config = dict(
    model='image autoencoder',
    dataset='close-ups of made-up surfaces with and without defects',
    encoder_moe='top_k',
    encoder_shared_expert=False,
    encoder_conv_stem=False,
    decoder_upsampling='nearest_conv',
    optimizer='adamw',
    grad_clip=0.5,
    warmup_steps=350,
    weight_decay=0.2,
)
Rows from block 5 of the decoder of a small image autoencoder, named by matrix and row number. Rows with one number belong to one channel. Each number is 50 + 10 x the weight over its row's rms, rounded and kept within 0 to 99. All counts start at 0.
After each channel's rows are labels from the 100 images, of 14976, where the channel reaches its highest value: "responds to" is what is common among them. Only what is clearly more common there than usual is listed. The data: close-ups of made-up surfaces with and without defects.
# convs0: first 3x3 conv (decoder.decb.1.0.convs.0.weight, 48x48x3x3, standardized in use, each kernel summed), inputs 0-47
# convs1: second 3x3 conv (decoder.decb.1.0.convs.1.weight, 48x48x3x3, standardized in use, transposed, each kernel summed), outputs 0-47

convs0.38:60 58 43 60 38 54 59 60 46 47 60 62 45 58 42 41 64 52 36 53 67 46 66 51 60 39 29 29 39 53 50 50 55 49 52 54 60 53 59 39 42 41 36 43 47 34 31 50
convs1.38:59 29 29 60 32 36 55 52 42 60 43 39 44 59 45 51 53 45 51 53 41 48 47 74 30 46 37 61 42 34 41 42 49 52 46 49 38 55 41 52 50 63 55 55 52 53 48 32
responds to: bright spot; woven cloth

convs0.11:49 52 41 47 41 48 50 53 62 57 45 26 49 54 53 57 45 67 47 58 59 56 46 45 39 60 57 33 35 50 43 45 54 63 47 33 61 38 53 48 51 41 62 40 43 42 32 79
convs1.11:50 35 58 33 45 55 59 42 48 40 64 58 49 51 29 58 39 49 40 28 41 46 44 47 42 38 45 40 54 35 53 50 48 45 42 45 62 54 45 32 59 60 37 53 67 60 41 33
responds to: hole; wood

convs0.4:59 55 52 63 42 28 39 55 48 43 66 41 47 70 52 56 56 53 40 72 41 53 61 41 41 41 62 49 51 49 51 41 54 35 63 52 57 65 46 48 69 55 39 50 50 38 69 49
convs1.4:44 48 72 50 52 53 64 49 48 67 48 46 51 35 75 29 53 58 49 56 42 48 37 55 58 60 68 36 50 53 40 51 40 61 57 48 40 38 62 61 38 45 63 47 49 58 60 50
responds to: bright spot; leather; wood

convs0.35:49 37 42 52 40 46 52 51 34 49 58 40 83 44 45 63 52 55 40 37 59 61 57 47 54 52 39 51 56 49 44 46 50 44 40 41 63 41 78 55 53 42 50 67 52 63 47 56
convs1.35:52 61 59 56 80 57 50 55 51 45 47 59 42 51 43 50 58 46 62 54 55 49 50 52 51 67 52 62 67 37 64 52 46 53 76 50 58 73 48 61 54 58 70 58 46 51 44 48
responds to: leather; wood

convs0.5:45 44 44 63 50 57 53 63 48 52 69 65 46 52 46 61 50 62 27 50 55 70 68 44 32 53 54 34 58 47 51 33 45 44 52 56 55 42 48 46 58 24 57 51 47 55 40 59
convs1.5:47 42 61 62 70 57 52 61 45 49 50 45 63 48 38 39 63 48 56 51 63 39 32 54 62 47 59 56 77 34 56 48 58 52 53 43 46 60 51 60 51 58 65 70 56 55 62 57
responds to: leather; wood

convs0.42:64 49 39 48 60 49 53 37 57 53 64 54 44 47 47 55 57 55 53 64 52 41 37 29 56 61 70 60 47 28 50 43 52 53 39 51 69 42 56 59 54 61 60 54 43 75 43 56
convs1.42:38 63 74 50 51 54 28 47 48 49 47 55 49 62 51 72 37 61 28 39 46 51 52 60 45 42 43 50 57 50 46 43 39 56 52 64 44 62 48 50 40 54 46 37 48 53 42 73
responds to: leather; crack; hole

convs0.47:68 51 40 55 65 46 55 48 45 49 65 39 59 47 39 53 56 78 56 43 41 41 41 43 62 60 72 60 34 43 42 51 57 48 50 51 56 38 41 46 39 58 52 60 32 48 59 43
convs1.47:53 56 47 35 47 60 43 42 51 48 51 53 51 49 32 57 39 32 56 32 52 53 61 40 43 50 53 50 31 69 64 45 54 40 65 62 43 60 40 54 51 43 40 41 64 65 44 73
responds to: leather; hole; crack

convs0.28:59 60 46 43 54 36 53 58 69 56 60 53 40 45 42 42 48 32 53 43 54 52 35 37 59 51 51 61 55 48 54 43 48 55 45 22 40 33 68 55 48 57 63 48 45 68 64 42
convs1.28:76 54 50 37 61 44 56 41 45 31 55 51 59 57 52 49 53 41 52 44 38 70 54 38 49 46 31 58 34 53 62 54 53 40 48 42 51 56 45 34 48 47 37 35 56 44 30 55
responds to: bright spot; carpet; woven cloth

convs0.3:57 48 40 57 54 41 38 58 41 50 58 56 57 54 45 74 63 51 36 74 54 44 61 47 49 39 34 46 49 45 47 49 55 38 32 58 58 55 56 50 74 36 62 42 56 52 51 61
convs1.3:59 43 64 57 79 55 53 40 53 46 57 41 60 61 46 39 59 50 45 44 52 50 47 53 60 48 70 59 39 52 46 45 55 40 58 46 41 52 54 58 58 73 70 67 38 58 59 42
responds to: hole; stone; brushed metal

convs0.29:38 59 54 54 53 62 45 57 41 41 37 55 40 59 41 51 61 41 56 41 40 58 41 59 56 58 69 59 30 50 40 42 44 57 42 41 39 31 37 59 52 71 45 49 57 49 72 47
convs1.29:64 65 54 44 45 54 47 52 57 36 50 53 61 63 46 33 56 63 47 58 45 54 66 55 37 54 59 45 58 58 50 56 42 52 52 73 37 51 58 37 47 37 39 29 67 54 33 55
responds to: bright spot; wood